config = dict(
    arch='unet',
    model='spectrogram enhancement model',
    dataset='simulated sounds of rotating machines with and without faults',
    train_examples=39062,
    input='log_mel',
    win_length=512,
    norm='batchnorm',
    activation='silu',
    channel_attention='se',
    widths=[64, 128, 128],
    init='torch_default',
    momentum=0.95,
    nesterov=True,
    steps=30800,
)
Rows from block 6 of a small spectrogram enhancement model, named by matrix and row number. Rows with one number belong to one channel. Each number is 128 + 24 x the weight over its row's rms, rounded and kept within 0 to 255. All counts start at 0. Numbers have three digits each.
After each channel's rows are labels from the 100 clips, of 14976, where the channel reaches its highest value: "band" is the frequency band that holds the peak. Only what is clearly more common there than usual is listed. The data: simulated sounds of rotating machines with and without faults. In brackets: how many of the 100.
# convs0: first 3x3 conv (model.decb.0.0.convs.0.weight, 128x256x3x3, each kernel summed), inputs 0-85
# convs1: second 3x3 conv (model.decb.0.0.convs.1.weight, 128x128x3x3, transposed, each kernel summed), outputs 0-127

convs0.121:145114076138118098085126152119135156098092116157155158113129129094125113115108133142133121141122129175165215126125129122204111149127132127116088148104095156120124111167126110097112109139124126114120159144143095126116113138169120114121147148128198079120104150
convs1.121:165163127124149100102152121157107101157114140117122111077133106109125194111101126146104123103150131134128140113150137141158119112159080152153126151126147153119105120105176137144141130123123131124145123138090088123103145143143158103089115106121134127120158139144108106151125146147145127120120108134103110144145133209103098139098129122227125169145130120113150100135155129158108145126176
band: 250 to 500 Hz (58); 500 to 1000 Hz (40)

convs0.106:097120099145107255133105134121114153082112126129156125123137112115147136115107128143094093126100141158112129194164140109139121158124155087106138158129135109145098121097184133125117118118109098136125180141091156138166113186117127116106142142152142126089140111
convs1.106:117149127125255135118141121118134122109136107127134132101123121137129139119132141115145130149103147130124129127133110120109146139133130147120133116148123135112102126130128171118106140114139115143124117123143133128145165255134136182129155130156140123121114167107135136117133135121126137135124133118118132130131145120138146116148128136129126146164138124126120129208133118127141120119130
band: 2000 to 4000 Hz (52); 1000 to 2000 Hz (43)

convs0.24:093142121124063130089160131072091139108094100125134148150190108058100154101101110131146130151118170151159121132120132132126139119118114118147123108128098123132165182160165187108126120146096120155119125181144096140139131099092090111135167145101117159115128139
convs1.24:115117145135131133155133146073137158136106123190155114124114130128145139133123248104127113086178122100102131149129107127151112120110106156116132149062117130124120145107146149127114128129123122131115174113115186146117127137129128127121184146122126130115132132137138136097130128108103081130147128120121129094168126137154105213171141116136143122120117139111134137131145137131124134122147
band: 500 to 1000 Hz (56); 250 to 500 Hz (41)

convs0.81:106106119165117163086157100201179135112123103136160099161135156154131133131116068114181139122143106120133112145102130086098127161065136154127092124186137157098128137127109159101070088118132130125118143090082113123090134109123076123130114124111146078102116139
convs1.81:126109096116125133124120133104141110122136139127145122116138125123138164142208147114111100119128167121104096108127147176090106120107119120141139247092099118116122129125124104159148161159081155141117153135088120091139108120158137173121132139099135124117109086141134118113140119145099125140095120121121200192154131128131139127127133105123129147115139147136121134113127094126127107123132
band: 0 to 250 Hz (74)

convs0.15:129127094116134066125132167121106141145110113104122116114107093127121134123110119159112131144208166156134135142131102132136125122118177117171118071111120129105156143103140117113094150127168141147120124132169115233149129175128134106134177185156149108175124128
convs1.15:124141120133102118089140121149148125185153176111117121179143141132123158128118231124121107123113115123170157124129207116167200086132140106138112125137115122130146127130151129137132134117135123152132116161135122129122122122125122100119119118101122118154107182116141142069111146121129125111116119154109129124122140129118122193142125121119147100110161173122105146121110147115120087150139
band: 500 to 1000 Hz (59)

convs0.90:107153118112126086120116138140157107126111151135084159140160145087139137082158186166122108129174126106106090140095114107137116097090120091173134145109141099152115139157131157149106076145131144102097120100113092128142121124122101135107111115149114110155149124
convs1.90:156161120103146150139098145087110113178114111132110124129106156098143144103129138106145111103130139137112112156141135129147122135132179147147132106102145142131121133104183111123138106112147122131134099128153132136142117124140063140141123135124119138106120121113129157126123122151132117123112111121106101124130147122059123112133126151145138206113075083121156107094125149111138239138089
band: 0 to 250 Hz (100)

convs0.51:145166139120084127078162151143109131096117154105125127090148103114112099131142086110125134114102100141132119114084105189073107113147131071114136089091117102095115130144143108118153102123106124102109096105102131077119132103117110106121131086174158103049103120
convs1.51:139140146098095137136143126145067114136128133158113149121116136132109163152125141149120103127145128127145142117137126120093121105107145128135098130131125177143165129122126163118120110091141115176134157101145145133156150169108104077118111149109150137165130136114114169088149116156174111100126154076159165124153139137143195129138115161129132183136111119150159145216150118119138121139151
band: 4000 to 8000 Hz (94)

convs0.45:167142101074158084146137127100118123106125156144142126136100099182107111147130100140112114105100092120120172104155085160120134131154153126111131094111111097166107088108119096102087138150145129141141132142106121133189107119141122140121133140144150132082145091
convs1.45:116123125131102120106135113137106112102241143131098127118123149136130133134141090143126119128148135134138130131106159113115075103112099120121198126228114142128113105136114140128095130122126140191152111130136124104126128136137145122119152094130129118161120192130144139118125119115151122122108120106160109121106124122131110086120136134148136078140171125114132143125100149112118179114119
band: 250 to 500 Hz (73)

convs0.52:108138125119140102134094148135135121143166156149115142140116119143113127150132149141126132132076121128138114110081114114118115113129153117143108142146116141167125120095114100076126164150088113106142128085159142174143120171203126129129129180097122134160123120
convs1.52:130090134134092124192126108100147107156103126134153129215118130122128131134129131124140197111137126100144143119131126100148125236111115124131131131111136121133123131125144123139147123110117143098136133145142120136126128146143139102126121119141116140116115227119131105225137129126132141129129131169101134112111105120111121118130120101145133104132094149122132118100111138125133122132118
band: 250 to 500 Hz (41)

convs0.44:146112091099098217156119119116073133153113120112082114134135121168119120160107110143155113128158117102125164118127143120089157109055185140178148107114109056108189132081155111114099095110118118140151139106083129156120139144114143153161110126102104089136112155
convs1.44:118141112151126123126102081122181135101110159122134120153109126141134113119125136149143119121085114103126134140156140095137139149105106110102099152105125105089127103160117080124158143121118118160149177075112131122143106083104140118141134099159128123099110150089090169111124124125115110098071120109105133105204111135154143083112105114113149161124112166137131096075138163109151143120120
band: 1000 to 2000 Hz (50); 2000 to 4000 Hz (50)

convs0.98:153221140109122103159097182124111110142131097115068133114102118130161117109132120152109145152108122084152127104150104112142151000097145117157107126054121101082138146118147109150105114126103133101137083111124110105144106146160143102085155135116125078147156168
convs1.98:091123110130150076133105111124123129155122160088123159118114147123120097060146149129144139099169129132109158107118133126125097144101117106112112150166134105148162137117112136084133154119118110156116145134182093127131139133107107094125162133114108116156128166100085133117113149171120136133148100115112134194127110124133180170131093139108111140114133165128172060152141166140130137118113
band: 4000 to 8000 Hz (68)

convs0.18:133147123134115145134093130092142068110124134146181118129124150153125104108135171104101144131159123142160152131158118171126149179097144128145172174165111137118147119136146165136111137124137139102112132164096154152152143138102098131171129127128112145161129115
convs1.18:159128115108127126110114090102133148129132097121129154080136122150134091127135160108179135120149106146084127145105140132089094144119130122131113107163121160108107097135128100134112169083147141097115161140147136139175131137099099104128180108094148130141176094138102109124163140134119146138114100134093114135101139136159125149113147133161140140140105175108126087132192076151128155180115
band: 500 to 1000 Hz (48)

convs0.5:148069123143070143080121108134129139143159151084116151144122144105122115105129083165141149102106113155146171141135137075111143122124123142136104153118127080116142140085133151130115132143122140097145096139113136094147138165140160123188129145127147107138167101
convs1.5:197123114113133118123134150131166166111137131129129122096142114130132101140139148140107087116115135158160116114077144109145099126140160106150149120121159135066105135100105124111160126146095132128146087170139105129123108167149125129135151101142094132080171126141167162134120174087104116149152149133134153120170160100106113174114146141133104148116151115144187129146111110159115081131136
band: 250 to 500 Hz (97)

convs0.22:097103106157176086083107144104139142151130134129132140165134094139131084137158139163116165151127118132131145072130131168106139097093135153127119140162108128139138129127159122140093145118130121105143147128131181133164125123095096112162135169152139168131119136
convs1.22:097136153139134144127135138142158151134115134130139113136103149129160151105147128149159109121132157142146141103171086142129103137135186154152084163162140104151140119132132101124096180116157112138122170114136124106112156136102178094138216154127151133104154150147107097122114126130104142142100112184113130120123119143083124176126133150106145098111099113121113083111126137124105143170095
band: 1000 to 2000 Hz (70)

convs0.109:177086132147134067164170100217140107141136141132147129117170167091132090118160133117219095149111120135116126130125183124102111209113097130111175089204137119120131182090138133107111095105109123124127142116141159105106110126118134096119091122073078141130123113
convs1.109:152137138110097122123123120112134124127112096121123129115104120151127132152116115191137133119139133128118128125123114114144141131134119107139101094129115116120141135129123135099126129122114124100162134127113116119141129104115140178148123082126126133085130137133146141114125119130151138142138102089122090255109113142142134158120129109109121216111139127120115146100136110125126112122109
band: 4000 to 8000 Hz (73)

convs0.62:106118087139144090119114146178172132160110148166110162136130125161106128080157123139160137134162151104128111144103113081131136068121088149150115154127111156143158076173109178121184118131133117147122110118115133098125099149105083079131117114076071147160149162
convs1.62:133075151147156135148104118136158114171130132104129113096183135118108111105106121110130168154109113122131157138120156097114157173094138117112121149090136133156109144134151141145082128126120121145101116167130095125100117115156112081132124158113131155100121101147120156085103125133122102120136122142118120084102123129153134170123120125134139224137094152116121121147090152089133066119141
band: 4000 to 8000 Hz (55)

convs0.64:125139146157122075164143118133120136118157144134089142132156145109128106138138102134135117120096120108126140120131146129108155111148117148074137121119109109092100149168107124144122137088096205139166126116105089107122135110140102167135116094146093123117121115
convs1.64:110157123124110160125185091159142153103108097121124161134165134135107132156149133170150154099156124144113113124118110147090138149120122161117122135137137139068147103114148136125083117157078081112104102091177139117139114147180150180151158097147134117126170126089108111117139127149146157147111175116108146167155125137139106109139154086149123133156124131113117110159122117103157155114119
band: 500 to 1000 Hz (51); 250 to 500 Hz (44)

convs0.12:140131104112149093076113118142115160228120113140097153129090103117126132115122093139106142140103091115128163120150108131131125136123106089100131135114093107141079146115155066100184132142113125137114128147130100123235109128060151096152123140115138142180162171
convs1.12:142113143133122125123129132113109113150121109109122156150123119111131112124101105123110121097135122156130135141130124140186147106128123141136117137150115122126130120115148141135154119139176124121137136148136109132119170117131101219116129142101120134127178131127141124103149127099117131145255119147138098128096120117117117097153129134117134132110127141169129131120120125142129142233119
band: 1000 to 2000 Hz (77)

convs0.39:156145147121135162118132143139102107095097098117109140090114138153140135140097101148105165122116135125134138084193120125109172051149154090163125106112119138126161087119153138160148095134119136142128119117102133120132118157138187149131132156133075094109117103
convs1.39:101103112174131122123138134076114124116136114137124122112160149146127102108141088073139135138104166112130116125098159092092166099129106146112107091096077127120140128125132099151132113084132137112142136151095122120112142124142110089141105130138151103166117132125061128110160130089119126101131111102157143132109093124168129101160160145151142149129206132137122120105116131073127088133093
band: 250 to 500 Hz (50)

convs0.9:119133058129172115129149110157118148139104112105123123112134070097162158109148117126141132116146157127122082134107121108166129136167143127135126142125090144104118093136145131128127179090140099144125142093108138076127123149120116128142153123112152139192149168
convs1.9:126121155118100145144134107157150090203106127109134121113092138124115124160094121145149103128125113073137084125156132123117122107158151115148135135130115128113112107145164122121161130141157131231097148158096113133100143155116130107099147160123124154127137118135120119193118140131166133137083138116127144133136133140126097101139131111110155104146208120116106144127115153127138154159131
band: 1000 to 2000 Hz (63)

convs0.111:143123142109171061142150102165149116129127164117162102164150160107123091165144102091097138117136100061101125129109110119129129067150093113077140115109120137134091061163130171114082112120138103144111092133118114117135108150141100118179101108062103144131146109
convs1.111:098119151143139115113169157143119106119140163126145117097118127131110170159135088091126148118118106149137138123136104124112151097120143131148166059103104169135128111160112114142102130092130132121166162153122129159100118130149133102148122117129133157169160154104117093131163109094168170162113139141137153108130167135095099080159156111136111217156132122101111135113129124128113152116136
band: 2000 to 4000 Hz (79)

convs0.120:163228087124153100119180117142104173145145156092147145139125131158161138122190115147191116142124135076128124063123112187082161098123111098146122127158152126110130102104173146141142141080119161115150096089070085115081112135138155140113119101120142118130147140
convs1.120:111115127129110151135178099105155136143135092149129143136134117160128164110122088136161090159146098136175130128136123126109111121086171101160134131127133137169126121103115141122135149109109128112147148118142145148116146140125116123107160102154144149094117139137125121152160150142091124127092099119111113069035104094135152115112093156126166189142130103109151104071130107117150152128146
band: 4000 to 8000 Hz (93)

convs0.123:166102117090045131125128116128106145087116098125148135149122095112146166163151130164118124108152173135103129148131149130130161151115099119129019120115193097145109117122130161135063135117157144094091152111123082158104167138143176147112122140153155071099145107
convs1.123:120144122119132134091106114153130126107138120122106131109147146133114135134123231113124133171130152109134127125152139152144127155117131142120128045087138118095106125142119138156142150164111133135118118154114102117129111109138148138150108143098125120118124116144111117116142129109123125121092097164117157125166128100121136106115104122134118089132106175108118140124140144136124142139255
band: 250 to 500 Hz (96)

convs0.23:156107129117089119082124132133189175134130130119101157173165133120141108102115057114135124116110126119151094131124110092116087131117122118104049112170114143139103153132085168112144161106092122114116087098141081126137123126115118098121124118099121089111110148
convs1.23:182074140140140135117164146128092132146104078158120098135112130120133113134138136123136126109141126124139143149157144102131094121188117143137148168127121148147128133106139148139141151080111118129155150111133134097116123120149162125117085141107108148154126118171171061183124110097102137147135123150123150111137162084130184123103140106131164139128098104123139146162175127130141133134060
band: 250 to 500 Hz (27)

convs0.117:122098104121074114114127139152106066159097103126127102096087158141133115060113085126125132130109148129124160095134123106118143138119133119130129186132139111114136145115093116106108145113127132112106097127114105121116140116134098093173123128086124103140114154
convs1.117:206125120101140085105094143127143111155128166104104152109128148119141088150132140100149120149128135082116131152085121125098119127121106114130128130130128097089137108145139092104100142151105110105160121098170145163103121143110120127161131157065103114098166131138114111151152144176121132134121144116146158101170100132181123110123134139116144147103107163128133124136088115161111068100123
band: 2000 to 4000 Hz (83)

convs0.119:149127133084108140102088110123121081205139140124135121145130071125134100174124134124093122124117123115156135133152105151130138140104088138120136146137124145105110119182126145122119087100128131099118118107166121129138133171117094156109135118087070132157132109
convs1.119:118106117157092102124121116117136167093128120139145145094106117132143131143141137137111110181164120088125154099154117139099118129122127165121157137139143120125136119123129123153111119149099118132108163136151097125131133125118104101156151136132102137115159071176124128240137120087104097114157084107120112096091143148111118155101134165123137162097152119131106108194142135108120135126116
band: 2000 to 4000 Hz (70)

convs0.2:104143152171087146099111085118125091105136145110180104133151108132145155169143097157165160122131138096149122144151147115142193035078105175130090126062139131137113131158144168130123126106108164147152122163157141125129139165127115147133160123127133161159150133
convs1.2:116132128147104155142145137152077111145121134134135144149158145142122125133140137127129123122127076156135143150119146187147141112128090156120111191107130090124138097125128145105147122064131154166128101186129121145089144140159155120133125078157152163123127162095145115104113124083137151103120146142150133150111145134116090133148111110138083123112161110106068150151091161123112136159091
band: 4000 to 8000 Hz (81)

convs0.112:106101112102128082107115119118155143105120100114102120131051108128117098092080110119117109121111118101116120113130135208115139137116144112120106102130147100096110102180144099124095097106132130119127144125110133077116097131089098088140128090119127118152116114
convs1.112:146136102146078155140096155129113149097067157113131176114094109122120112124131126122125149153232155148098144137105134140130108119122148155116132125103124135148161142156121109120112136148125120212116148108118139123162109158140107115158111156109100113117130091138138094141139121138116106113169108108135143155162126131118161123124154101142152134124079162158129132168132154130098127121115
band: 4000 to 8000 Hz (64)

convs0.114:132104168099107137143092129107075149117146114110122132136079124122095092138126106089106122097076086100111146113119116140101124104184129102131109168137122098093126078116117066147111069106122113127105091124128158130108119096124114149088112113128110143057099155
convs1.114:156129121143149113121135136111125119156146236086149167121128149106144139102152162109102120155154119155138127106130121137173119132122120116107133150155145153113149151174108102131100146154128137110145135097149135150115154126116159124154112097101111088125128103122177114155181115136145156172159129135135142152120178116101133121132081116131138116151147175122086108102112139098139157158132
band: 2000 to 4000 Hz (55)

convs0.83:156132118145115093095143139087042108096115156140121142123159142119131090094150170109125137158102117127140111119123124099125120151140152086094147080132107141120080101147084059107148125132130135087128118162140141128125166121174123101151123112148076118127113089
convs1.83:138170139118131120209161125133125113108126146123119100117076122136124130122142093137123182094110115123148144111124134094108127186150177114115089054121221105113119131124126153140110168134122107137156131120130118123126134140121123145135135118111114117120090097128103145116111129106133089118131169124149114103179118116151136130159121112115160115117134127135088120143070133115102134131133
band: 250 to 500 Hz (83)

convs0.92:104131093128147126101123108111117126132095098137148129115130170135141106129092080094130127112112103112161122134168127124108139098097097134140175161160121124116125116136101144127118110096125112142153119131128123115132135132134116133112124118106110128136130109
convs1.92:157139132155118131132107111190157179087124099125126130062140128148181088111114105118115137093141162117120135145116129105138227113115100156097116151137135117095138114128089085138130121126114142081099140128127128113144115097102186117115174086121112146131127124130135144151137158133146132186116129132103132117139130121164123118136120116132152134163127149142169133130119135133169117129123
band: 1000 to 2000 Hz (75)

convs0.46:147121102098101149137140108128136114144156111132121147113139111172128107112105130100121147125104110102135161120120109109115128153108121117144130131135152128175106118138120142141182055134096148093113126095121117097172120131097173137170098099224085137110127095
convs1.46:112096143134130133117190127132152129129126112147107124122133202154123135104094145125143104113140129120102153130126111113174096111131116142127097147119092167103153120125154153116103114119110135083137111129152129113131131122122113123117096123125134138119119106107168163126150148115159124121104127099110116135076141123120134120145120118165139112102233169134105147122120086085129212118123
band: 0 to 250 Hz (86)

convs0.113:164086167140084103126128132152096091121107115132110144154068066152160127132080100140118146140142090123166104108189169128152130130093144081131124143149074143176092133128104171136131111157170145107128127119061120143186157163104081113158138143139108112168167116
convs1.113:165121124142165147122147121101143145135187126137136112115138116125105088157140101131125115137160143170144129129120110140168201102160119182118196099081154135142103106132155108138125129179113107145101146146105139118133104131231105163136126161119135125129108096150120118117132116104143143142128119111116150154153127123121166162124128116121154127134110153109116127143130141125108161142104
band: 250 to 500 Hz (63); 500 to 1000 Hz (33)

convs0.76:099161117117126063152108127093144122124102132127109149186104125103139134146196125132120127151154146120133146136128153151103148064124121119145138131098143088113117101128133120169116094123161126112108099068126118117133156128145094152105139140102091119108111111
convs1.76:138201123139172127117152113120109140145125173144112141116101113134096112128144149121143131103172135136145129118138124209136124124050141144124164125135123153106132107133107128110139129064095085129132120137171140090105156126113160135111127167130145157113121110146144116104160106134122168132118102078124137183112137113085128163126126132109142106148136135113097123122112108095152090130146
band: 250 to 500 Hz (78)

convs0.41:128124134134107091100118099117105120147087105137079170102128160139101134118129120109132121157161142101116137120129094130129108103132138129141178123124166117121145128138128097142149106136119129110137182152114139111129119111135157092132170092150128125146118098
convs1.41:160132154113103127154139130118119116102123160170152128167120128127133111121116118075131118184163084119109112105108112143111126099151127133131137149097105143164115124121138145109122134108148138102141120139061119202090130137118160094112117111101112127127149149106117057159138132150121116126157119153116078131153098148186136099134134152078132139149139141143101118132147154155120151111082
band: 250 to 500 Hz (57)

convs0.103:112080110105147088193124116149153194122187128151120126142171122099107124122139153148174147131139121093150131112141122128133109118080125083153094123133130160163177124179145179089135098131117127126132132107142091117129152128155143115104158117161157096131170098
convs1.103:129119149134173166115088141155083127116139136083108145152095118091120138098129126125104101137101101112174129119158120130120111109130116124118159117062095164158126127082089104123152042155143127126112132110135119132126132124141105085153114126139107157095145128114148115128115137167094150146131172154124107151131123146165102102116129116115131135148146138155149128151160162142153094103177
band: 250 to 500 Hz (55)

convs0.7:122124103136115106087111151109101128096105141118142167128134092125134132166124255116147132120099114102115117132125145140142125085150091104119141116109171130146131102114119099119108084130137138080147084118127087142137123116161125170130116133127104109086107085
convs1.7:103064147123121141164118116105122103131111161113135140132112137133140166141120115109120156135149130124138086113118113097138136187104129117138158098115255103120105132132130146159143100125123152131130149126115109104111114120147159132150121101146122101112112100149097114082111112112137120100129116108134138101088116144147141125124131121130120152097170165149118146128101129140118172107190
band: 500 to 1000 Hz (60); 250 to 500 Hz (35)

convs0.29:129098148088128140081133112105117132157153149115112115121137058124127135145117165090145136180090165128145107139120126150150136110113098124069112164128095093130098105165119135126131125141115139141137168097139125096122126118135124099084106156094133153140116162
convs1.29:103130145128118149135149119188124138212101128130135142152110142097142116096114092142142127103120143144109124136075107124135087138178160117152114128133136106128150128130182133117148119123108148120118129134092134175065128138118143151129207106136130150140119123105124116081105133104112127119158125137145123095167112117121109143105139105109111162115136147132128111188116125158143188106136
band: 1000 to 2000 Hz (79)

convs0.99:103082083103142178105092126101109154149127108133101144123091143131113135155113156121113135127113111086107163150109153145111133073125146105144073119088104169150150104096135123140120128139127114103150130123088120124144107127100132190079118115103143129130128154
convs1.99:141135127142102087123131115155158117142089156132120117097109146112126156120161127120099144109134118136127142118188097064167103125128097113092152104135130085120120146141146115134108103130137107078141122085115116138131122164114174206082131154132149114125114126160137130127098156129105100093066131151140097114170108127166147111113119103147139080162120120143131124123138143106128093104128
band: 2000 to 4000 Hz (64)

convs0.55:174140105095096068107131150149164138143137096076067101150089090123154102083125100157104135136150147113180076118127104118102094120112112113135141153150108124090121094145151109140101152109122151109091088089114107117143129148139138075143136134113126089111109135
convs1.55:129162136119148123123130103152168133149113154119122148157116125114137155122116103120135146097216126126098123148142135122103131114133127103145116086102164154108119059168156099139125131146139110172174178095135135138140125128114133143094140140111116126154154114141172091118144079124149121107172166098129124104104130143117153130090132097140175119151108136156120145164168136138164143129095
band: 4000 to 8000 Hz (79)

convs0.25:142138119128091135077104129173150131128104132130118135131114110169158194105143114107122118184127131136118117111121103122122124122099170085133048131140147205130123120126113167155136128118097151087107139090119106123112130152126151114111114154130152113120127159
convs1.25:138128115120123137180138132127127124125140107127122117136088140113111138128133123137130172116128134129106118135137124090139198189113103121131145249092143153107132119132125122121162152134146120136163131133147122110121120161128105123147106123114119127166144110135124113114136128131137111144130107104150177136104101127136120121149118255113131106109123158128117115110131126134133125117118
band: 250 to 500 Hz (64)

convs0.63:108069101133135079065117119146142165129090147101146148142129140120119147147121091136132122148161108169090092123107122177114124105088163123099108122154084099096109130082179160107110133117148151124169103126125111139122114128125142165132145113160121113128122132
convs1.63:147141111101107126125137142096197074129136104163145104113144132148079157156122186081137092118121118155136116128140119135154114121095133120114109131144124131119182148118110153118116135158127118220153126091141114144112154122140141107115120126191098121124152176145134119144133116124123124132159168139136149117142115117133160096126138086124127100131109087137147134117128080144110085143136
band: 1000 to 2000 Hz (87)

convs0.104:141109129103124106122094112149194099133129103141090123144068131186120105123153109127130145102098101082125128105139120119094105112145154133119122120145098090117128125107114078119162151138124102114153127149132094148187152122176097146134136143154160106125129101
convs1.104:125113118086131120179137120153113123106185143115126123115132148109133113109133107133113130121122127128111075105152155146117112128132114128117128110234123144123096126116103123101111129122169134105123104116105130164128132133165103102135129124108113148142130134144112110133100120126134120135210103125105129108183113120145118168091122052106118121133165118124129143116092127129129111131055
band: 250 to 500 Hz (98)

convs0.4:098129134152131117127143143151110151114146103087104126123132123101134140165101102177140149149071147095122116155104147111116105038112092107118122067083097165173166137086126127123102109138114122137132119113141118095130114148153179120084154134113136103141118127
convs1.4:078116125111127106137108118107117118133157110133142130133141124121111102104167140090163146132076114129098122124130131134105109117087134119155215140116101129162123126133127117132141138096148116120149164113145141078133132141085122107130138129150162088154184177118092074131143144149156111124120105165149131117137120138190089139124132125133163137126124105127143083140141174102137170111156
band: 4000 to 8000 Hz (77)

convs0.0:107041148175128129138143143145132116114150138125139143156111126116119128127101125093139098139160138137103112156140143121105117255098161142069150095157136122114089140166125120117127131094118128118150140099111118108123092134100110099190102121124142139121140134
convs1.0:129123119092137110092097142145139115116115084122118136136122125109119100123115116129140110121133081121101114081118107135193182097138116129126109113123130156126150114104135109108100122117119145063096134111098095117142112173143109119103121146144113097119151112106084120104139160150152121131114104132126110249118126124151161152158150129130124096124122117126147102122151118098115168111152
band: 4000 to 8000 Hz (86)

convs0.11:148200089122095141100097188160124084143138151137041138126089148165120117073117103128082141123127128145144148081120127094119132091100144120182136133171126114130150138086104133116114129155104130094096119109124120137151173139139117125152126148112160101097137118
convs1.11:138121139130104087140148076125169144107116221134125145138139114128125128111145139144114141106151120126166113108167131089097120127094108105104154171114127133093110101098128112132168113082117137121137163111132111132127105110185163102090101077106128135118098115136146144107108153095108126098097146125125107095143094131129128130094140104117173085123112141170106107150135123119143147094133
band: 4000 to 8000 Hz (50); 0 to 250 Hz (31)